{
  "model": "image classifier",
  "dataset": "close-ups of made-up surfaces with and without defects",
  "train_examples": 203450,
  "image_size": 24,
  "crop_scale_min": 1,
  "horizontal_flip": true,
  "targets": ["defect"],
  "num_classes": 9,
  "arch": "vit",
  "norm": "layernorm",
  "norm_position": "pre",
  "activation": "gelu_tanh",
  "mlp_ratio": 6,
  "head_dim": 64,
  "fused_qkv": true,
  "bias": "all",
  "qk_norm": false,
  "parallel_block": false,
  "inner_norm": false,
  "moe": "top_k",
  "drop_path": 0.1,
  "num_experts": 8,
  "moe_every": 2,
  "expert_mlp_ratio": 0.5,
  "experts_per_token": 2,
  "shared_expert": true,
  "patch_size": [2, 2],
  "layers": 8,
  "width": 256,
  "positions": "learned",
  "pooling": "mean",
  "label_smoothing": 0.1,
  "loss": "cross_entropy",
  "residual_init": "none",
  "optimizer": "normuon",
  "muon_scale": "original",
  "lr": 0.037,
  "momentum": 0.85,
  "nesterov": false,
  "orthogonalizer": "newton_schulz_5",
  "adamw_lr_other_params": 0.00077,
  "steps": 10800,
  "batch_size": 128,
  "epochs": 6.8,
  "lr_schedule": "linear",
  "final_lr_fraction": 0.1,
  "warmup_steps": 540,
  "weight_decay": 0.009,
  "adamw_weight_decay_other_params": 0.01
}
Rows from block 3 of a small image classifier, named by matrix and row number. Rows with one number within an expert belong to one neuron, the router's apart. Each number is 50 + 15 x the weight over its row's rms, rounded and kept within 0 to 99. All counts start at 0.
Before each expert's rows are labels from the 100 images, of 14976, where the router gives the expert most weight on average: "colour at peak" is the nearest of a few named colours to the mean colour under the peak; "strongest on" is what is common among them. Only what is clearly more common there than usual is listed. The data: close-ups of made-up surfaces with and without defects. In brackets: how many of the 100, against the usual share in percent.
# router: router (model.blocks.3.mlp.router.weight, 8x256, trained with AdamW), inputs 192-255
# up: expert up (model.blocks.3.mlp.up, 8x128x256), inputs 192-255
# down: expert down (model.blocks.3.mlp.down, 8x256x128, transposed), outputs 192-255

# expert 1
colour at peak: brown (95 vs 26.4)
strongest on: leather (65 vs 11.3); no defect (53 vs 11.3); defect: none (53 vs 11.3); smear (42 vs 11.2)
router.1:38 31 59 43 29 68 55 70 48 56 23 48 57 57 38 63 58 38 50 79 25 21 67 47 56 55 22 65 34 71 74 50 62 51 43 54 67 70 54 50 67 43 35 44 41 47 51 62 36 66 54 59 36 65 56 37 64 56 58 52 62 57 41 78
up.0:43 46 57 59 27 68 27 48 37 79 62 36 40 44 66 59 50 59 57 32 63 55 38 43 53 46 27 37 57 30 40 45 39 54 61 34 68 63 38 54 26 50 63 46 75 44 71 99 50 28 69 61 52 49 52 57 47 53 41 20 70 50 66 37
down.0:78 44 34 72 23 31 66 71 50 40 63 39 40 79 41 56 61 36 31 78 52 65 18 53 72 43 47 52 36 46 46 75 40 27 73 52 66 45 62 46 55 56 46 51 63 53 43 51 50 50 64 68 37 65 46 60 25 53 55 45 50 71 43 61
up.1:60 66 52 80 59 38 45 28 20 69 46 61 27 47 20 60 46 40 59 80 49 50 42 50 58 62 46 51 14 49 70 59 58 35 49 31 48 31 43 47 37 71 65 46 64 66 28 55 38 29 50 22 50 29 66 47 33 61 70 38 46 54 40 59
down.1:23 27 43 64 61 53 35 43 46 58 42 64 71 45 45 63 44 43 36 33 55 45 50 50 41 37 44 30 50 61 44 47 72 40 72 68 34 43 30 27 67 54 43 13 72 22 44 57 44 67 25 51 33 54 45 63 55 38 34 53 49 78 21 61
up.2:79 63 37 65 55 48 62 50 68 60 15 60 40 48 71 39 61 38 59 57 39 36 51 43 42 55 58 35 42 46 43 45 44 60 54 17 44 46 70 55 41 54 59 37 73 32 51 55 79 46 59 34 38 47 47 39 44 72 42 64 37 54 35 41
down.2:64 46 26 52 53 39 58 52 39 60 73 59 43 21 50 59 63 06 42 48 55 39 46 72 47 44 55 53 42 50 53 80 35 60 45 39 53 32 34 50 52 37 80 47 59 43 30 74 37 49 78 31 09 52 54 46 61 72 62 80 55 50 34 55
up.3:49 68 43 48 55 47 49 58 09 63 64 49 51 59 59 56 63 52 31 93 68 43 36 57 48 41 60 38 52 40 63 51 50 20 43 57 57 43 60 09 50 52 64 46 74 35 51 43 57 90 65 47 55 90 49 42 70 51 70 66 55 65 54 62
down.3:73 49 43 74 37 63 43 64 32 49 38 47 50 52 32 53 38 34 37 22 35 46 59 33 81 38 43 80 54 61 30 64 63 57 74 14 37 65 46 70 23 68 56 48 49 38 73 73 24 67 69 27 57 24 46 43 38 42 34 19 31 58 36 51
up.4:66 31 73 57 53 48 26 73 59 58 40 69 31 53 51 41 28 61 53 67 62 53 48 31 76 52 53 73 37 45 55 53 62 70 51 51 60 50 80 34 25 86 48 58 40 80 79 67 38 58 70 33 52 44 55 51 52 81 23 66 51 40 49 60
down.4:49 55 62 54 49 40 59 46 58 57 39 54 53 47 35 42 33 80 70 53 35 42 42 39 40 27 19 57 46 80 38 41 55 84 66 36 72 71 61 75 49 72 61 63 22 49 48 31 66 64 46 56 48 44 40 59 34 40 46 61 38 60 51 71

# expert 7
colour at peak: white (28 vs 5.7)
strongest on: tiles (32 vs 11.2); specks (30 vs 11.4)
router.7:62 37 56 43 47 34 70 63 58 48 37 57 56 17 47 47 52 48 36 49 32 43 36 34 59 66 51 89 63 37 41 69 70 36 58 37 60 57 62 36 65 43 46 59 32 51 29 45 23 62 39 48 38 30 79 29 83 19 66 34 71 60 51 43
up.0:29 49 52 79 58 54 45 35 32 39 75 36 81 48 57 35 52 54 46 77 50 78 47 59 29 60 63 49 38 42 59 53 77 53 40 45 33 36 68 51 49 43 64 68 49 47 36 58 48 41 49 55 73 86 75 54 46 63 62 42 54 56 70 53
down.0:52 24 70 32 37 61 79 55 55 53 72 51 56 38 53 33 32 58 55 68 30 60 54 60 60 40 33 56 53 83 60 55 61 59 41 54 48 38 40 43 46 49 69 17 58 75 39 57 54 65 58 71 62 51 67 64 50 35 37 35 54 53 31 52
up.1:44 47 46 51 35 52 26 49 49 29 52 55 54 83 59 46 45 70 53 35 60 34 48 22 73 59 48 29 60 49 29 44 46 55 56 59 26 34 31 39 52 10 65 64 62 48 26 49 41 45 34 38 55 40 48 57 49 30 40 50 34 40 49 34
down.1:46 33 68 66 31 52 39 44 63 55 46 42 67 72 52 78 52 37 63 47 36 54 50 77 53 58 63 32 63 79 28 69 71 90 48 23 37 66 36 42 53 48 58 27 42 43 72 66 46 31 79 70 40 39 50 65 51 50 55 43 59 43 53 71
up.2:71 21 48 47 83 61 52 42 55 58 34 35 33 50 57 65 40 60 48 14 22 55 36 43 46 40 44 75 47 45 64 41 68 62 67 68 59 48 78 43 91 42 38 66 47 49 75 50 61 35 19 57 51 50 69 42 45 70 61 38 41 79 60 30
down.2:47 62 42 61 65 37 69 54 56 43 42 66 50 60 41 42 43 48 33 52 55 62 45 50 60 42 29 53 41 44 38 44 66 55 64 47 52 06 59 46 46 53 43 44 44 59 60 70 64 31 50 64 52 25 55 50 44 71 35 39 53 44 41 59
up.3:53 52 58 38 20 62 65 43 84 40 52 40 41 42 69 52 40 62 37 64 35 18 40 41 53 77 51 30 54 27 51 52 62 93 49 30 73 24 48 78 40 51 64 88 32 29 64 50 42 59 34 61 49 56 58 40 52 86 47 51 37 11 38 56
down.3:35 24 45 58 49 40 68 59 70 53 45 50 69 64 57 84 49 55 58 29 35 45 86 38 31 41 29 41 51 51 42 24 64 43 55 51 44 63 40 43 51 67 54 30 36 23 68 49 47 52 25 71 61 52 36 39 70 66 54 60 51 59 61 20
up.4:58 39 78 53 55 84 82 31 48 33 54 40 59 80 51 49 58 56 43 24 34 58 51 24 33 43 50 37 56 08 49 53 51 60 64 36 52 32 31 48 57 29 44 52 43 36 59 69 51 29 46 38 60 59 41 24 51 39 31 53 31 57 63 43
down.4:50 43 50 35 47 42 41 52 78 48 56 42 27 51 44 71 68 25 77 50 30 42 64 63 68 21 43 60 48 54 56 43 41 22 76 55 47 55 81 47 57 40 56 43 44 46 97 49 59 61 42 65 66 19 51 69 57 74 43 49 45 77 52 57

# expert 2
colour at peak: white (56 vs 5.7)
strongest on: stain (81 vs 10.9); tiles (61 vs 11.2)
router.2:36 41 39 55 36 75 39 62 39 31 38 22 38 60 56 45 46 54 38 33 88 26 67 31 52 66 48 28 43 56 35 53 59 73 50 47 36 60 46 52 69 49 39 39 33 57 37 45 38 62 36 35 54 23 39 65 41 38 42 61 29 26 66 33
up.0:48 50 44 57 23 36 26 52 18 57 45 56 35 60 58 78 55 42 82 56 63 47 70 65 70 46 43 13 35 74 22 57 48 71 65 49 40 59 64 64 33 74 60 29 49 44 33 53 71 37 49 50 53 45 37 43 51 71 44 86 30 49 86 45
down.0:48 34 43 38 91 60 57 35 35 49 48 36 82 71 59 36 38 34 17 29 41 35 34 56 45 68 32 56 48 33 63 57 46 42 86 66 46 43 55 64 58 62 45 71 29 69 47 54 45 49 50 41 40 79 90 59 27 24 42 54 24 47 62 35
up.1:40 32 69 46 84 61 66 42 63 34 38 66 45 58 29 69 50 65 29 64 56 55 52 30 37 49 69 43 51 66 50 42 62 36 49 37 57 51 72 37 60 91 38 67 48 28 19 46 85 54 47 77 49 27 32 44 38 66 83 64 62 28 56 49
down.1:64 55 31 50 44 18 75 35 51 91 70 38 51 72 73 53 28 55 32 58 50 50 39 44 58 53 58 70 57 25 57 42 48 64 79 37 58 06 62 86 35 57 54 59 56 47 43 35 57 49 54 37 64 59 67 44 55 58 58 39 63 61 42 58
up.2:68 64 39 58 53 41 43 44 64 41 48 36 54 45 73 33 49 63 31 45 55 64 31 24 29 53 67 51 63 37 71 44 50 40 54 56 36 44 50 73 61 37 53 54 62 19 56 70 76 65 31 37 63 56 30 54 29 81 16 48 33 44 48 50
down.2:52 32 39 42 42 70 40 63 42 52 35 41 35 78 19 45 45 35 52 61 52 60 48 41 28 82 47 49 40 61 60 29 49 25 44 33 59 24 35 65 31 72 65 43 66 53 56 63 27 53 44 78 73 38 35 55 58 54 53 72 56 47 42 57
up.3:15 66 51 58 44 39 47 26 34 35 47 48 67 52 57 69 49 26 61 44 36 65 41 71 45 43 54 43 42 56 21 68 59 57 51 40 53 58 48 48 58 43 48 42 41 22 44 60 53 23 39 21 43 34 49 41 44 50 58 42 40 60 93 33
down.3:49 67 56 58 46 57 46 47 81 67 53 38 37 47 48 53 62 41 40 32 57 68 41 78 60 76 35 47 47 22 46 45 71 54 62 51 52 46 75 44 37 32 38 63 22 73 56 40 54 27 56 63 68 43 58 51 35 63 34 50 44 35 59 16
up.4:54 42 71 46 44 33 60 16 55 50 35 25 36 59 52 40 46 51 50 51 30 93 29 36 35 47 35 29 36 70 61 46 58 68 63 51 46 26 61 58 55 45 80 27 38 38 37 41 55 32 64 58 39 63 58 08 38 51 83 41 55 68 58 78
down.4:45 65 34 51 54 42 29 53 42 67 57 40 27 72 68 78 58 62 48 61 56 45 33 35 60 60 49 44 40 50 66 43 70 27 31 49 75 79 52 63 30 64 59 74 70 72 41 68 62 54 42 74 41 30 52 16 62 37 48 41 67 21 26 55

# expert 5
colour at peak: brown (82 vs 26.4)
strongest on: dent (100 vs 11); wood (49 vs 10.9); leather (34 vs 11.3)
router.5:44 21 57 49 43 53 88 94 58 52 32 52 92 52 51 59 46 26 27 58 21 31 44 44 66 40 51 58 58 47 61 43 83 38 52 55 77 49 54 36 51 62 40 49 41 47 54 68 56 77 42 60 51 40 56 55 76 52 77 49 64 35 46 63
up.0:62 56 34 68 45 57 47 27 46 33 47 54 46 36 46 61 45 27 45 32 41 47 47 60 41 60 57 26 40 60 35 42 58 52 40 79 61 35 67 70 37 72 34 63 69 39 58 64 83 48 57 50 46 42 50 40 51 48 70 59 63 47 43 29
down.0:34 58 51 58 61 45 49 74 62 32 43 43 47 51 24 33 88 48 52 44 47 66 61 57 63 43 53 60 32 39 51 63 15 54 54 68 62 41 78 85 61 64 53 52 36 38 58 32 67 73 68 32 39 26 55 42 38 58 71 65 56 33 51 44
up.1:76 56 51 44 15 77 71 29 47 48 50 47 71 49 46 28 47 67 46 49 85 46 53 60 82 64 54 74 74 47 37 47 35 66 32 55 54 53 34 50 44 45 19 49 28 71 51 60 34 50 44 73 40 75 50 50 39 66 24 30 30 61 62 64
down.1:45 46 61 46 52 37 51 42 52 54 44 47 26 21 40 43 49 58 57 40 53 35 44 36 30 57 46 43 60 27 65 44 42 60 21 55 29 60 57 53 79 59 40 31 76 11 50 87 40 60 27 54 39 43 74 70 39 54 55 40 24 41 38 79
up.2:71 49 46 78 53 74 62 44 47 49 32 55 39 47 70 53 63 59 46 36 43 58 60 48 48 38 61 81 35 08 57 79 42 90 84 44 43 34 68 57 63 43 79 60 61 49 44 72 16 57 56 54 48 32 43 45 49 55 63 36 32 21 54 27
down.2:38 37 47 54 45 66 40 76 61 54 61 54 67 51 43 47 62 54 67 57 46 25 16 64 65 25 40 25 48 36 42 54 47 45 46 47 49 39 26 49 41 32 61 39 48 59 64 35 56 65 60 36 45 62 12 63 68 43 17 66 47 57 40 44
up.3:38 49 44 55 65 58 67 60 36 47 69 58 51 43 43 80 54 36 55 59 49 38 36 39 83 48 55 45 60 72 48 40 42 39 32 74 59 25 61 65 30 48 43 30 68 39 35 62 32 65 34 46 60 54 48 58 52 33 50 62 26 53 51 09
down.3:63 21 36 73 34 52 63 63 39 35 43 63 64 54 77 60 24 23 64 37 55 35 68 32 33 37 49 54 40 27 41 54 48 36 63 44 37 51 52 59 49 64 39 59 76 68 50 32 72 68 38 39 49 52 51 43 44 24 42 49 73 59 62 41
up.4:64 54 57 40 44 73 63 55 46 67 39 42 46 38 49 64 62 64 41 22 39 37 43 25 28 38 44 69 40 18 43 68 65 59 55 46 58 70 61 86 33 43 39 72 40 25 72 56 36 37 67 45 63 58 52 40 61 65 60 62 46 31 34 40
down.4:38 41 43 35 58 45 59 51 76 15 62 58 35 27 53 99 78 64 57 60 39 56 77 59 40 40 45 60 29 68 61 47 71 40 24 67 37 55 56 64 46 29 44 54 51 66 59 40 44 47 72 46 47 39 50 53 54 31 35 27 48 30 71 34

# expert 4
colour at peak: grey (68 vs 33.2)
strongest on: crack (40 vs 10.9); carpet (36 vs 11.1); wire mesh (27 vs 11.2)
router.4:51 29 62 68 57 44 79 53 48 51 43 35 73 25 11 33 63 25 60 55 60 72 43 47 67 42 30 65 50 51 49 63 66 46 46 61 77 62 48 57 55 53 38 44 37 52 28 60 49 70 40 43 44 25 76 70 54 53 61 37 60 50 41 67
up.0:54 50 63 41 82 44 70 34 37 23 75 44 30 85 31 31 39 47 63 35 31 65 44 51 29 33 53 56 41 13 43 53 57 45 80 45 47 51 54 47 47 76 66 64 68 77 99 73 80 59 49 38 60 64 26 47 36 52 43 51 56 45 53 45
down.0:49 56 38 44 58 80 46 56 63 30 72 40 49 68 81 32 57 46 51 63 38 35 50 67 59 50 61 26 58 50 64 44 67 45 26 40 62 46 46 45 58 75 35 50 50 20 32 66 53 61 17 51 32 66 22 44 28 34 73 38 37 63 45 61
up.1:36 31 49 61 64 57 37 41 22 34 81 36 43 76 45 64 51 53 63 47 48 68 51 62 54 48 53 56 53 46 07 73 33 45 78 43 34 62 49 63 58 49 85 67 56 28 17 34 65 49 26 72 76 50 66 66 42 67 70 34 64 52 73 35
down.1:59 51 55 38 61 49 15 37 55 73 45 44 43 53 56 64 58 45 54 51 45 52 75 50 24 55 69 53 38 48 73 39 61 51 68 47 42 59 56 50 31 53 49 80 60 64 60 35 60 39 58 54 39 39 44 48 67 33 45 57 49 61 56 33
up.2:47 47 55 46 76 59 29 60 34 73 55 39 46 85 64 24 86 36 34 55 43 61 57 77 57 46 37 63 34 32 51 48 43 72 75 54 57 62 38 56 37 66 64 52 55 50 28 63 33 30 47 43 68 63 63 52 62 56 70 59 86 46 62 28
down.2:43 43 69 57 55 85 63 58 33 28 72 54 33 37 17 25 55 37 45 36 68 57 66 70 45 76 44 39 62 63 44 74 99 36 42 36 40 66 66 34 55 48 60 41 49 57 80 22 52 63 31 54 48 51 20 29 38 44 55 34 49 74 58 74
up.3:58 71 52 49 72 37 50 36 39 43 39 28 52 39 28 68 58 71 38 56 63 58 47 69 54 28 40 41 29 67 51 49 50 21 47 67 41 39 27 21 71 35 31 45 44 35 33 35 53 50 80 00 73 68 42 45 09 45 66 69 68 53 44 55
down.3:52 39 52 53 46 47 19 48 42 58 49 54 42 37 28 66 58 42 55 28 43 16 31 64 37 51 35 55 44 58 41 61 60 43 63 09 43 56 56 71 23 59 70 58 41 25 75 68 35 34 58 65 22 57 38 52 48 54 55 46 30 59 22 75
up.4:54 61 42 62 22 40 43 39 43 61 64 54 33 50 48 54 84 47 35 57 50 42 61 31 21 44 35 51 30 65 39 62 40 38 48 54 28 72 76 56 81 27 52 23 69 49 68 43 64 60 67 53 47 26 41 36 51 57 62 63 29 71 20 75
down.4:43 55 74 64 29 27 40 50 62 62 41 58 61 30 60 39 42 52 63 26 46 49 47 47 69 51 50 41 44 57 62 44 49 51 64 41 60 29 54 67 51 36 41 66 74 43 52 52 43 63 78 35 39 31 43 51 71 65 57 56 46 35 53 58

# expert 0
colour at peak: pink (48 vs 17.4)
strongest on: brushed metal (67 vs 11.3); scratch (50 vs 11.3)
router.0:40 68 49 41 66 34 50 55 42 41 44 74 84 43 29 81 34 44 25 69 21 45 53 65 60 40 38 49 60 58 58 44 29 35 34 54 65 44 49 37 41 49 69 44 45 54 35 24 65 63 46 42 31 30 63 16 74 33 61 53 82 34 60 43
up.0:47 52 53 55 69 33 64 49 42 22 59 25 46 41 48 39 47 53 55 36 55 83 61 39 70 35 64 50 38 78 67 48 56 52 56 50 64 69 42 52 30 62 33 43 67 78 68 71 60 65 41 44 56 59 58 44 41 56 53 38 55 63 43 74
down.0:38 26 74 25 29 47 37 43 37 34 59 57 37 37 40 43 58 47 42 62 63 22 52 45 41 61 66 42 64 36 50 54 54 54 72 23 57 51 59 34 58 83 68 21 68 39 31 52 53 87 14 65 51 73 43 42 39 66 63 69 74 45 46 45
up.1:41 63 16 62 60 39 68 52 56 38 40 59 55 32 45 83 66 45 63 54 56 43 44 71 66 42 51 30 22 38 58 54 52 23 17 41 42 56 66 17 38 66 86 43 64 44 68 42 80 49 62 21 47 48 42 10 73 47 57 64 58 70 67 48
down.1:45 48 54 53 46 85 44 37 19 19 34 46 53 50 56 53 34 56 36 37 86 46 53 56 54 71 30 74 26 53 48 64 43 36 46 56 49 49 56 22 42 48 71 64 54 56 52 31 39 67 56 38 55 52 57 50 42 38 50 20 54 43 70 61
up.2:54 48 59 53 25 62 30 53 56 56 66 48 61 74 73 51 46 72 48 39 42 43 58 59 61 36 66 54 64 56 51 17 40 57 26 52 27 42 61 53 73 36 50 36 54 32 62 65 29 50 47 48 38 52 25 80 54 42 49 68 55 28 35 62
down.2:63 70 09 33 45 55 49 58 55 55 50 60 38 69 51 68 38 42 19 45 96 59 42 35 64 46 56 59 57 67 45 69 17 32 63 50 55 81 33 41 60 46 58 65 64 38 59 59 29 57 41 37 41 37 36 51 61 57 44 24 32 44 25 43
up.3:69 58 19 34 51 48 72 52 64 31 46 49 51 86 47 42 66 44 54 47 56 15 67 56 59 33 55 46 46 33 54 43 49 52 65 74 35 53 34 99 44 32 68 51 47 50 69 53 40 57 63 30 80 25 42 27 36 46 69 58 31 80 46 35
down.3:99 44 38 54 53 69 59 68 38 32 31 57 59 54 58 64 56 53 71 51 29 69 33 40 39 33 46 44 68 55 55 76 41 33 62 19 24 26 57 76 28 11 58 74 49 33 81 46 34 27 24 42 54 51 49 56 38 68 52 70 38 53 59 78
up.4:46 62 74 51 65 24 37 72 61 56 52 31 50 38 67 11 67 47 77 78 40 71 40 60 25 49 16 43 48 60 69 35 55 43 36 64 70 39 65 67 54 35 55 63 41 59 26 60 68 58 61 64 38 61 64 69 35 79 60 47 43 61 86 63
down.4:40 66 59 55 22 74 64 40 50 54 51 38 54 53 56 53 53 42 64 53 38 36 32 45 40 78 52 27 71 70 64 28 68 26 64 60 51 48 37 69 46 71 36 52 51 45 41 66 55 62 48 61 34 61 34 55 33 36 31 35 48 58 23 70

# expert 6
colour at peak: brown (66 vs 26.4)
strongest on: bright spot (100 vs 11.2); leather (46 vs 11.3)
router.6:49 52 70 60 47 46 33 27 68 70 70 61 17 64 48 49 67 50 52 41 53 67 49 38 65 56 55 55 48 64 58 43 42 42 54 69 52 42 58 60 52 45 38 41 60 54 68 52 58 36 42 67 67 74 43 47 28 72 46 33 39 45 26 53
up.0:33 62 32 21 48 68 49 39 42 49 79 69 46 68 35 78 43 33 57 80 42 92 44 52 41 35 45 32 32 52 61 56 46 51 77 53 56 55 47 45 52 37 52 37 87 48 70 45 44 21 45 44 37 66 45 28 66 75 37 18 54 75 76 67
down.0:70 60 38 57 65 19 58 81 59 62 65 63 35 81 41 48 41 40 62 56 33 84 36 27 45 38 38 43 62 61 47 63 60 31 50 46 49 41 44 22 29 44 47 46 47 45 61 77 26 27 43 46 44 57 58 68 47 61 58 65 91 63 44 42
up.1:53 60 34 60 68 21 56 62 66 73 34 52 51 40 23 78 44 66 64 63 59 38 60 24 39 60 63 40 47 30 63 57 34 33 44 46 50 23 72 33 38 48 59 54 57 35 53 39 74 44 63 46 16 20 56 62 26 76 46 56 47 46 22 65
down.1:38 53 57 38 42 43 22 47 49 65 70 34 49 61 57 50 51 39 46 19 47 39 25 57 59 69 39 47 50 50 39 32 47 34 65 51 46 53 54 51 63 86 35 49 58 44 33 62 29 63 37 56 27 29 36 43 59 46 91 73 59 82 86 52
up.2:69 76 69 41 34 56 21 49 48 20 48 46 32 18 38 55 51 36 58 33 70 32 75 76 71 58 58 37 53 72 08 61 57 32 37 54 17 58 43 53 45 59 36 77 51 61 43 56 62 63 56 53 40 50 11 48 41 27 44 42 50 57 69 43
down.2:62 54 63 55 42 54 61 58 49 69 36 50 22 57 39 90 56 63 54 50 39 32 26 49 52 58 67 53 52 55 51 43 66 76 32 45 64 40 49 50 54 50 57 60 76 91 87 81 47 71 18 45 22 42 39 65 82 30 43 39 32 36 58 60
up.3:45 60 44 29 37 29 70 19 55 13 23 62 48 62 69 18 67 52 57 30 45 51 40 30 46 41 64 44 36 52 57 47 54 26 40 44 39 50 33 32 43 59 40 37 33 29 47 62 38 19 72 46 57 37 63 34 49 25 33 45 51 46 48 44
down.3:33 49 44 61 23 61 48 45 45 32 30 60 43 45 56 39 74 66 67 47 84 75 28 26 53 51 49 28 30 51 50 43 24 47 66 47 56 60 61 72 54 21 47 29 56 68 69 44 37 64 58 00 51 65 39 39 53 37 70 54 38 83 41 37
up.4:55 63 63 28 59 31 54 57 46 66 66 29 66 46 39 38 34 62 31 61 53 04 51 68 34 70 63 61 57 78 67 44 63 60 50 23 59 32 51 48 61 53 49 45 45 70 38 69 48 50 50 48 19 27 47 73 39 28 52 75 37 14 27 57
down.4:69 59 34 59 51 50 23 34 21 71 32 48 45 32 62 45 49 51 51 59 35 56 71 42 58 18 26 60 52 44 50 37 48 61 64 73 62 50 51 48 30 64 41 67 69 39 57 45 44 75 62 47 60 26 74 44 69 33 74 34 83 39 41 60

# expert 3
colour at peak: brown (83 vs 26.4)
strongest on: leather (70 vs 11.3); hole (50 vs 10.7); crack (36 vs 10.9)
router.3:48 42 21 61 60 64 83 60 37 29 25 56 94 34 48 48 59 26 27 42 59 17 45 69 50 56 39 61 51 47 49 56 64 31 39 53 63 52 26 35 55 37 76 40 63 26 36 48 38 46 39 43 34 46 42 26 66 38 73 39 61 67 76 38
up.0:30 58 73 51 75 56 44 40 30 30 57 52 84 55 61 65 60 42 51 31 41 31 57 34 46 42 42 27 66 28 46 69 51 23 56 46 49 54 35 61 73 25 34 61 21 75 64 73 40 28 63 36 66 31 41 23 35 57 44 59 19 60 77 39
down.0:74 41 43 60 36 50 41 55 67 43 54 02 45 48 73 48 61 58 74 54 29 58 55 49 55 53 74 21 55 45 51 60 67 65 63 41 52 72 40 68 54 48 52 60 49 48 32 33 54 36 35 43 64 11 47 59 42 36 46 36 32 49 54 36
up.1:38 36 63 42 50 49 61 63 64 50 46 46 51 20 65 31 67 46 49 62 64 29 46 58 40 44 62 73 28 29 38 45 51 60 62 52 61 41 46 06 78 70 71 00 63 53 58 22 37 46 79 62 55 42 31 30 61 33 74 40 51 37 69 43
down.1:29 39 53 57 32 37 43 50 43 52 38 46 52 48 54 50 62 40 71 37 46 48 54 40 59 46 63 33 22 62 57 54 58 38 28 46 22 67 46 36 39 50 34 19 40 39 51 19 62 58 81 79 22 71 59 47 55 60 24 53 57 44 52 65
up.2:69 51 56 46 58 56 55 60 62 84 39 40 55 45 46 16 39 62 47 55 44 61 58 44 37 67 46 86 43 41 37 64 45 51 81 58 57 56 98 52 52 63 85 48 29 49 59 64 48 44 34 65 36 57 32 49 23 39 47 30 67 42 33 59
down.2:35 38 52 43 65 46 43 46 68 48 38 69 48 55 22 47 73 74 28 72 46 38 19 61 18 52 57 48 63 50 78 50 28 58 37 38 77 40 75 65 42 59 45 24 51 31 75 54 47 37 34 52 73 45 63 39 33 54 75 71 75 32 73 65
up.3:48 80 42 54 44 21 61 53 39 50 35 87 29 55 94 30 23 55 32 67 56 64 46 45 38 36 28 28 53 69 60 61 47 33 63 44 55 60 21 38 53 36 60 43 60 31 53 43 39 68 50 41 42 78 40 60 82 54 18 64 45 74 82 40
down.3:60 48 64 65 39 37 56 32 67 71 45 23 94 35 55 53 35 32 42 35 47 29 47 56 66 23 54 48 70 49 53 30 37 68 63 61 63 08 44 74 29 53 51 63 45 58 46 65 49 45 49 39 70 45 45 71 47 61 49 56 60 50 78 57
up.4:38 65 63 49 43 51 34 35 46 64 45 34 49 42 45 51 56 64 41 62 56 77 02 52 63 64 74 41 40 62 69 45 58 39 82 42 54 50 52 38 37 67 41 51 56 64 55 49 60 41 40 00 57 39 38 69 39 59 51 56 46 42 40 21
down.4:68 44 35 60 72 65 42 39 37 50 50 45 55 20 83 68 46 41 57 54 53 73 28 30 73 14 39 36 51 32 57 66 55 40 64 54 39 38 40 73 42 56 76 38 78 35 27 45 55 36 55 45 59 39 28 48 46 53 65 42 20 69 54 63